A small spectrogram FSQ autoencoder, trained from scratch.
Model: encoder norm batchnorm, decoder norm batchnorm, decoder widths [64, 128, 128, 128].
Training: muon at rate 0.0052, 9900 steps, batches of 128.
Data: trained on short made-up English sentences, spoken by a formant synthesiser in many voices, 26041 training examples, 48.7 epochs.
Rows from block 6 of the encoder of a small spectrogram FSQ autoencoder, named by matrix and row number. Rows with one number belong to one channel. Each number is 500 + 40 x the weight over its row's rms, rounded and kept within 0 to 999. All counts start at 0. Numbers have three digits each.
After each channel's rows are labels from the 100 clips, of 14976, where the channel reaches its highest value: "peak on" is the class under the peak; "top examples" is what is common among them. Only what is clearly more common there than usual is listed. The data: short made-up English sentences, spoken by a formant synthesiser in many voices.
# p10: first pointwise conv (encoder.blocks.6.p1.0.weight, 144x160x1x1), inputs 0-159
# p20: second pointwise conv (encoder.blocks.6.p2.0.weight, 144x144x1x1, transposed), outputs 0-143

p10.56:532517472502599509528535542544506587491487459516571505537509564499472484476427531455498481600494461508510459482535539479423529504524510522485505482491499444480531484592505498495472498535437542484511513500639480487501597513488514555525531459526437485476598470473540456532516514460473494565525477581542490503597536551518519479462494511477547500509514535572499547589503424485519518439525526476472500480461486479553439489525500529483513448529525481429485490517418564550459481494482519
p20.56:478537448449484509507511479475501494455482573544570468551453483518487504538503505486528483508460469433413419516491471436504474493410476514552483491499481604531504522497512475511490519559531464554472475394557503477576488488473486444460492523456505476521473516553498416499542533513480575473533503436505537524557458574456487471461466587519502470588521476494600508496514549535509463437461540460473554507496532445520517510518550436521546
peak on: /z/; /s/
top examples: clipping

p10.117:492515504393473544531494506460445517565500518546450502547477484424452517515523490541529510454453474472526531500557529503509489543451582504483497466504525450430503509514464468482533522547439488452516495517588496447503474424619462503530504471525415472494607472537470530538552455552529535414480508510490458507540496443537540536539565548456480508519481458489474442436511534551500479567500499475620548451497484536517504537471434501458510554484497506566500565522498477496452525486526477
p20.117:499520540497517499508498499532511497522503465512461518461480501502486477437527527515515463467446506512599491462473514572494514516509493477525476449533508458554474446531410450510527490518509534472507512517478452418493538525514440526544537473518563449490620497495456454515488442457512428473363498510480429441373500552502501503526547532484495463515580490578490536433541488509495460486552429498483433520487520550441499512530429508563502
peak on: /i/
top examples: voice: child-like voice

p10.124:481512489529514505497457448494507554513487491492561494481489588456472520510500480469401486517554557461514537590499518501500483475521606499504527458493518510550420481501435520508464536513500523534480531408548538547511559490485490602542474584521445512524535446495504533514479473467536525498505514554512472489554524465467480487572471524443602493540524587432485502675502479510590514525499515545513543518501442492467515477505547528529546484509501480427509499519510536532519516521452524
p20.124:551606545617475495509494458490461499512500451572455553515509565516481461537536529483489443551487481466453485520510479523464542533527488435453516482459466455474519461546524503544467515557468498550462479542530522441648497471439434440434471487494513509502528537501477496488559447459486495546491531441502558525480493431547541480422484508514547502538480477460482474460572502466544528415493526443515502461504494575483515500543483460474551
peak on: /s/; /z/
top examples: /s/; clipping

p10.40:472479505537451507561469448427510572440476505583515508468484422524446485526524489508461511410439444474424463542472503495477550485472539512523488442485419509519523502502462532524491636528557542582565439504494508460496527466492529457462498499491500480522574524547536567470489505602474460445567514506477473432538545543477475485480507563453436470516552542475495523424515491476456517516456479479420498452489505517463501546464528454506438422520543487502530477509508551498540510499529508
p20.40:506475593494462527510525486482508508480471492497483484501444538509460552471497448484510513461500494499549468526529489465478487509483427510457460556470445519485491491519478482423654517506607458471506541499531431458500549510550420485507470446451615527461567501470470461558483515541496485535557466477535520537476483565603453443497515538499400460442510544465465450501530540473467477486544498470573464508466479473497453492504491474479466
peak on: /ɛ/
top examples: voice: child-like voice

p10.138:555513530510644533535459637562558457464526462520514497460458574391515538565487503487442474533433486501498480538504533489519499502521460536559569520520547522457500517500546497541515617529479504537529514501502491544471536524443488461458444512502526576503459465508526504498473506583476480570451478503497493503424449540499515526451567446522498541499510545493502506508468467507443443451511415470444517499499476434478523508459534545549480480508515524515514523492426521529521541484485541
p20.138:482574421490498523522493500559445459507508551523392476486544472457469520435576591420483488465433526529441526478529516449448473508545512532490482533475507464521495560568504478497425494419498506572457487545501468550465438477478506469493516458534488460456488422582414507452496436495459509482517539526489519465522470514484524526488560518560465437464480489483502494493563476476515480590495486539513517438495580544458526545469451521487481
peak on: /z/; /s/
top examples: voice: child-like voice; clipping

p10.86:527495504497617439458521637519500457498475480542511519452504500465430541498525460541445496543501472547526527554459511512501485517494577498514478479502534517467489506504488487516512551487470486540475515532532523514485448517540463438464508468472469528521535526515489539498487550502494509551457530497499636492490525405494518473371512476453529510476536364512502491531509461393498502475504613463484479557497500480518514445459574518498503468487538503554457489488437495509448462430496483
p20.86:468491524498543519541442454514464447560562446578594513462471512502483550486568580489472492488493538515505538455511514403530456465518520447499419450467511499470394503507523499501517508481540477535544480606498512564494504470579489509506522479519510578513444466474519482479512487512410510570481416506573493456512523559446510458539484529475549565447526443474478478507458545487546414492483471497466482534508491437507550507512444522511488
peak on: /z/; /s/
top examples: /z/; "his"

p10.128:499517486477486578511545530464519473535468513476499512436494494455464485511451528488622498474536495515490440363460543488503571478477549496567499478486523489497468492436490546481476531512450437478513477484495523537492489508500531539476478471701448492449463477466559520444551456472494522467466501490535429508531468584469505550435542501482483509521525469555521527514514526566465484492502584468454495503473480504599473493508561496498509516473496559505485533486512478469484585449526532
p20.128:496489502483505490484472512583524522547531472426587435520520503407457491505483608546490511479503488538437478503462526468500450550521457428457585527473530504544502444525461450526443528509479566457496481428484508552515550472497551469474497512552469527518590445574511474532466497380551464521462537488514469457465492557521496479489491454631502552504481478542534576501510500478472538479470477511527491450510493480538483507533463448500474
peak on: /i/
top examples: voice: child-like voice

p10.69:431517466512387543447396459538525509477481470505510512567420418505462536510536559548499507504446461561465581462509492482428534457465478492510514444521440459457516508549631461494526574518462489464511514492479503481513475452460485496497495498461472453496438477524494473498498523524464417500561534490507487476543482556539515540478478577520422477567500507511525515481555497481561520553438494516491488459522508470452457505531447505493452450531478489458478525506470512481482437370518498
p20.69:500555477514582465458409579551478502491514507481523527442515513521535496521517443468488465480487496487512554449493578456480505448498447493428483535519456501525503466471558372591455539573479524482482583547461483539463546478573542510470559502516441502535536509528519518491473535445450524496503436452511540496497538485489512462426558418525495533502503461497470528450479445515510478469507534444481590503570500438500459563534494504465534
peak on: /ɪ/
top examples: "this"

p10.61:500450494504542478524524486555482504532504509511503497513492582518508494496429511495491518572499529452489513438487497493494498499489617492490490531509450536533503492514469518502472483511468527489493560481495509548481463505575506522503464482538496535515609418496535509536477519480452507516421470471476545453461377347501528522566407504487469526467538489506502480547482474402443468441542451519471536447453542592512496492540489562510480555532575531443513501599498499493487555463523485
p20.61:479440498418567476445429530543516511465542433482519509447537533564482571462551465465467545546455554478474507453459609549521464493461513500566462477466529514528460518511588476577552499517514546554520481529441508509462487545505464444440486494441539504476468439458459553445550467467517498533514547480581456493530462519504502491553476492514436509549491529496561508525462459575466485444491488439525511523524502573496570518549496521526539
peak on: /s/
top examples: clipping

p10.34:458497452477600513578534542484482453492497441498555481522574539438491551499436486492559466555470628504499510488414510506530472538514522519557493492573536522502467490474483492509439460509489568496520449495539514483528510497561531484483522554597515515456483490480480525513530458433515476457490511542533468535397459386477497439554547480457507514441463504459504527629492458479435500470486475500509502547474533492510512543509499523506508486506537476549424475466424517492479505512565534
p20.34:505491528533526578526488486545484514589502477554497482523501509481476508528567542505541498481480499489518540527545435482516457522478531486568476488490517469499556604456477495460470422455493436541448488535608555545491492439486559440513521444503561474453483464524438511538439531549486437513435510506502509486564586545486506503493463499408525461435470493471573484509422540517516513508520474455535537531452562580417530512473510518458474
peak on: /s/
top examples: /s/; clipping

p10.52:595468530505475524511497522485502521502519519472464504500410421512482510526513502522515454496487425521507493402486561489573494536498536521485504569503515491524465511474520483487477479514501514463501514445533501515503592519476476553499503490613519465542476479490458472494461494505511508487474522476443563460468478457473519492459564517466498542515531528521491521436505503519606498503487588444534509522508463521663505538475517529468452479487527434516519479439420466498561658536440519
p20.52:507476539456584570467412520528528561544505511471502478484566485533398426549593556523517532528523539502533526498480580452538461458544585444482534551508441469477510499545467502487505493521564501452571513522508439460513540545469528504482493525480509532506417485496478500514520536551557554492500470541512468439459482529506481494542519491450483504508545569523549601461534491536447573437550496478529560449458508453547490505481531510463505
peak on: silence
top examples: mains hum; clipping

p10.78:406555454518478500441482419519542472462467508499481472534505440442537468446479464527418565482516470520532535508503514487482536497468459558521489541538493527489546528488563478516485546522538518521538512500435488487507478537595504522440472476492458505485437447491473417506498521458488533494549511476482472471578479601529539573455513423480414500458559484504528495440493523550549544495479475538508465469540493496491470563492360501534499527543505467465534480520617557504504461460542461
p20.78:549466495502524439457469578472566518480461458450439515584505472489493533485472462515478514527546508527487478446544592475459464504560491462537527480599462472502504406506537466535502544497485494491520524498491507543421471496490464461573566428476425472516521501525539597542467465582476459529486509507544489443440572448543439470474532475462510465465496560530496517506565532475472483533525499463587476466548530495473483521528455481575469
peak on: /ɛ/
top examples: voice: child-like voice; thin (high-pass)

p10.0:566535476480600562536496491489502470446549548450506480483476635462513506463507549461488457467511599459499506498549489518460468474559387491524550533515526510570469496436494448521499546527492484460537510494463548525485632560454459478482533478507543560486531489524526495529471502540545538516451520496482463491516478491469497520448508491522631520513552598455498549426476451533467518493485453471485540509454467477524504541502518464467538435525523449506476492489440492484477505522499438
p20.0:499368552529503479474525516416509546469498496513445454514525580528462497499472580442533546518527528480449474501481526475504449458520467454470484444498478471466542469598532543525435500459471532506463532623495476527556519520494535510491551548491531533475460465501433519495538538544552509419494465486499483489501553504515557469468525493548491521551544525426422475479527513439507549530516540471416454415489475466525467525522560485542482
peak on: /t/
top examples: clipping; mains hum

p10.140:464497604497554485447488428485451517505500518500516460537448597580468452475545537508584530576436507496577519517500503461456446513500410506457484487484453498464470497503516525453538530490489506462535524472482497457547485517485478516525492465404480499462497573423448538495535518406462443538510495466520373498434509462463479465494507543516520497510514557503498515516486528528562525534503490435503491478453430521447500512540521500580510620485497444473518512535500489460504512542572509
p20.140:509520499535446528493548515486474473456499511500496523570456516452525501478486544488422459482513529559460452499496457475512502471553456464507523532496521462479520565522486510542582534486462478486497528466449535592527491468597515475466620503514482500522490493502444581555503429543495512550426563485483473496417547516536496533502564511519414555492465509510451545489469551502482459575458454484435411478516475513599521504577541496463533
peak on: /i/
top examples: voice: child-like voice; intonation: rise then fall

p10.7:467538527540538534444506574507499555497527514479507512452501565454515516513480503497468523542480507501490534412606550448428565523469538528520519514539510540485418498499491576507516500521457448547476458487598470513495484468539456573549478507641435505495642452481540495515524595527523536520433498557536498461569537527521466506529470578481528535516544574511483478579547501519525488508519484496478565535495477494518546503529531484548491520514510447509462449524497516526506506498509493
p20.7:381397543368495475482437546534549517503577478457442477493478487484493521516424485536464557600463532522507498508519515461529463515516458470502526522502530522551466483502453481525498502473468470521543480493514460508416476523499528510529534503529532541470438499526466581514517526502535474483451530565527514467524479492494482488441590462458486519469498552507481585434572499571467426520535465503513551474466457500545478539512474438471443
peak on: /s/; /z/
top examples: /s/; clipping

p10.94:477531516524503512442450448476517512508510514495416477510481506514545498588482538486515498533465453480489474517544520467478474563456483540478512493528501478471507454504419517513464412543510506536486490451480456497529498507469495501561477484478490530484642524504590500478471464498488462486442516526516468489553557559477493512518516485496485513475493567485493497583509508465567580511501475474441442469525520490463516478499487482523459719486518536539473482499606488465482552451447434
p20.94:378508459523526492495500567596535510474503519506542517537500452523494514570465509565484495472483571512434487488395598474489451524498499539478524502500493515529431523532545509529483540521502474573479539483492552566495408533516510503516510407493474491543526506415504488471493534456520543508455519492514529475578443475480507544424494563449414464496559491468492535492487492528463544503468481515513467452553397530500496537568552475506475
peak on: /t/
top examples: muffled (low-pass); mains hum

p10.17:449523493466505487497519459495493522469527474483607470421543467432472475452471428537522494441478474482485530417492492455477553551522528476449523518531521459568519531478469468470533524531510544543486504527510540510476528480482426584514567540541465444541485530496416483511486558454460510559452530517528433488491508719477487515496541498523513488514526513503492494498485525505545568451496452512489559483498538463561509562467441490537492499450541443536530496496421482486521487510494493
p20.17:554479487504543513500489500465519508506483421500466506453512521544559475487455453439556540513587507501459438428490577511495471479521505520484455472550520490482482479479514440589522568442470528488542516503552438476537452528516466570489489518513547476477499513495429458546454535514445541541556481455539507490471521475547561544503492568493522442518512509442413571518437453524467447511508526545586443469506591461513569522550532543575501
peak on: /t/
top examples: "that"

p10.121:540543548477457478462492569503447506448537498480535500496521404502451533483583538463458449499486422459438497503546536442537507442513482560499528500477494504431494467534446491435464530515554538460519544433456538518457415505447544538545520462469490425489512571425473470521494455503477539538555506520452443493578540488508477526462459519504492540527456571462538468549532548450487424405511490522519508503586546510426546509525516476498533478473504473476500490454400475462482540477488513
p20.121:531525562473488476483490503444502461489454508509426434485528453496392544491506525503516427504434506497457470527512498464532489500485516444468544512572540487488589484455516463514510493578538529417521524542456474539492611553514415488427537476480541498440502472588449494476542477445532540420498464491441436461429532544568520517527497487433492479492551484504482528468496453546490493463517498448503530491508506484538472495467496555523397
peak on: silence
top examples: mains hum

p10.19:478513486441494504500501523493513447494558530511503511538508453543554543521484485453438486468428499532533522429525483509628485467462500457465482701559498471516546508467550508446510526496504494502522521494541488475516562499476548545544535532562537518493546465429518524515526529522461505521623480470522555526511487397483535523492509449507576549530514553477498472454522523532504430528502500545505533483465498449559562528550463469506520520498540472476442518528533515494528531441475556
p20.19:494584494512525620477477484577528460509522479501581552488507512557486493535484494543437474469480480486518481466433501550554483474464473527575479480502544521434523504462508455449456436469624492512557490503549532537454447499499493495506507501486505490501563476458457489504415456503412506550495490532479512477530507494542476475558398488515569518542446516489513496511439496552530495505475395558462411510443485514488470475476510550557478
peak on: /ɪ/
top examples: mains hum

p10.143:541542512492487498497482432525445541471518496476579458533481554540536517451517480504577455531492507516481566599554491449497452472508509494485523465574514497509505533482580471493510514551516551467509465471514507529453503512517522601446500547568545526565505514495485524393525531509520479502515532559462501522545555550439488478521528494567581481454493582479540501501499500511528541607522490491532548498560536471507463501485628476446522530490464574519570511485548472463515560543576491
p20.143:375493509439463473504523509484497501480501465476523464473596546501488436506557560511487465531498505519497473449507493507433515535542550473483551432476503487479460503463542466465435507462564480445516484483549384536510428485546489495472500546478588508533503514419566457472432570497421539447487495494489448472434527428503457478509471478503505486468457493585452446536503483527479470544527568507514512494521558500549508473529547458573506
peak on: /s/
top examples: /s/; clipping

p10.92:535441554542530485406499516480470475475535497431491518527525433521506495488505484511460519487402566524552449489571427530487500572535538533506487539426503506503498511511569481476469567493547501326534536500518510495460476541569474528520517530505457487501460490497548471504494477390492515509447538483516518505486513494537453515500470483542518496430495453516525556491491512526626532527510472487410489455476492507522502511483473524485527519509527509562538456481378531487536588539512495
p20.92:494515524474439500521521490475522429473468477501473477521536472502551565530532479459444508529485419497554430555522440482465501497496528475478537438503494485462570514531561557463560546537489513523489483467565531545436475596506558502498513481461509499440541561539523474512473507489479503498560499360467475519496404496541540547449508501409586507475507483479396533491512509518575517483579569493509516537538456495487487519521441489462522
peak on: /i/
top examples: voice: high voice

p10.13:569544516507630552520546568501531444570484464514502499515503574492550486487452501511541543523499565461487470439517483477451474523549527522503504522483460533484489467540536528515488469533483498486508476496566505511517569518547496493514462532513540517434451476485510496497502515452485497604474535515563499509458428475502488456428490468456510484459500505507515497592479467465463518538518564478471571430494452387595515580446478506487531397535510471518561454488399462489457544474500517
p20.13:520421529469494512478540507531503557517487458487486509491564461500493525462556560470487524483583404575554506464455537574510527522442537458490459504434428529513581529550471547562547497577514511543602511462483556514509516492576506480463478520503596516548544486536445543480588543468498501532489447488489492516481510499490506498489499498496593478484481413435541509501533478524576477485536479456525455535447557529495449492538449480489493
peak on: /z/; /s/
top examples: /z/

p10.15:471502469471492518450519479523483508556430446504508523560520432475449493483480525534453453546528409474529532553493411483525545554468489460499494627473475433496581575503545483500446483527518531543510509548486509460487559531566498531519486457613504517531489503476472483454489479513417470475542517491516492542457508529500530456454503488553452461509502486508512574528515507505652489535574444487556488448507455506536555486454456490462502466544516489440516475499452538560547523466503539
p20.15:491479589474504428497515483445500496497517549483497525423592523487482489487503557515419532514488454474498453483551489457490422480495525401485482494554514490436573427513537510530504490470483581422537512595422534448514518481513506523544443488552503511529509478510480476495550410521498489555525494441515471529499448432489477503468548480422463520481495539524531518406468581443466497470483424471497563517519560487514475509444481492463481
peak on: /t/
top examples: mains hum; "that"

p10.25:432468541507512548484506438512501478569528512530489479479519485501496464442472470489508486496509529471526521481474488479504458500518468494467485592487475475540511472491517456504504523506498540474462419501510531497497414496539469524521460544507458529530606534434529526489451598579484520537438494538505474498569535494465503465401496463556526483541510551469458481530546427479550475427498419466483437476491523513493548528503521548487498518435474526604456508469678511538529546490465557
p20.25:472506525534480574544517468539523478533456495510531498494563512512535521470520529581547509529474430492517530506509530505539458570483521465481607467433525515593532490526489488519540387497406517501419480464492565454551404509580493511500516507528525460501499457554518519483498494541461492478491547439491497594489510522468462506508428483497490533499457526517489554403459531474492470477601517447525484554543485482508491551524519449519419
peak on: /t/
top examples: mains hum

p10.42:463429495481487517536495453489525534545468505491495480467509495509506456525552502536537491474545527443475478589430531467440522471509578537497541442475545526488467441448530480515482636502517537460509496483450474537531444524496508546520481536480424460540551489504525573513445447453499475534496536504471477473477493453504554466515513503455545512525534492502478456631514489490357514493511431466520535614429531505522468449546493444471510493525464502486501561461523558479512491430533465
p20.42:503453477487498482457513537531514517432504530465473470623448511504593487478489419593495513539514448472515513514485523522463541504523492473482585547501516555498469520480531524521500538527496553469535467406579560475471436508500505500451491423507488480502462574540539520488496523514531459563473588506443563481510452544486521507503464525497447438544489578509489523494477572477528492434543536489537494491547553549554497565540551579555469
peak on: /t/
top examples: clipping

p10.46:480487594516571510567505612508524522520499509519534515494462600468524453512483490511544452509475395508477431437537487475484550501461567492486479423504514502513477487530386486504483509498461430484444519507478507522488446484530450507539531515482495476527389440517539508491570490506493499487478495526517546490519538535533509466445429445459490525520499432508525504574556529476427458463525460480492481511464488538496479533501500475511459639542526571594526508554455457516499498483521520
p20.46:520466521495539466461485514521514543451423485544458532467482504516496513549490539538515498500484488514496556533555497546489525552471483586503524484482519501451587563523454543591541504536508439528527480459514507537542493534424532559465417493489443563507471501516576438453461575520422499451405464557505422472449531470506528567515452506408513555506489509498498456551479519464476473459537547510542568503514473454574536476532514478451539
peak on: /i/
top examples: clipping

p10.99:419529544517511471449552530492473606610564503507433533470499437512494542502495467501401489554541539499490526546487468444440536519507461545498498556490532536441523520505505513520528505488521454526522501507488540496490430531520549486511468530452506533495530490491495440530471582504481490546457503501485562490529560514469484489441483448454485523496443420482508503548446510451339480473479570499483466573496505543473551440516480538500509482486474510562484473510374524533461445490522477
p20.99:542429523529506512452492551502551518536514517473468371476528486523512500494411493464572514445534460534467485465430521449472529471550533532508474456490525517525498494475582594493507473526533552476473443533478499508530495459524500506484491471462531518507516563557545412515498570510486553569558493478507460491485474494412533378552449418525463516492522555522528477454564430523526468495486520448544567485506501516525447544510455468510537
peak on: /z/
top examples: /z/; voice: child-like voice; "his"

p10.44:471527435557502488490498444481492467612501536510433499523485418480460519570517553489561501474492521524464538538474517509501524520509535521533474539492473481550427533476535559479512473482451544449486489519481453483512482522438536605497541507564393484466479484530472486487509444497455459531477504495503455471495561483478465514360487499538568440519487557536528492479521496554413508560521513455512497501463619456497492463507542480539421505523475502499523512571607536540476477494525476
p20.44:491474551507513464498492462477524570449553487508548517468545532576453439558491498517484506458441451459443482506544463468498486422509539491534467428484514488464476526442504534504559515576490479471547583577395459449550499503483530546498510450470544483485537508500536474461496557503478505460534503491497495474500499526487471540526475535464532579567535465437468527542479502462430447415561469488472525478508464362478552543507489553474442
peak on: /ɪ/
top examples: "this"; mains hum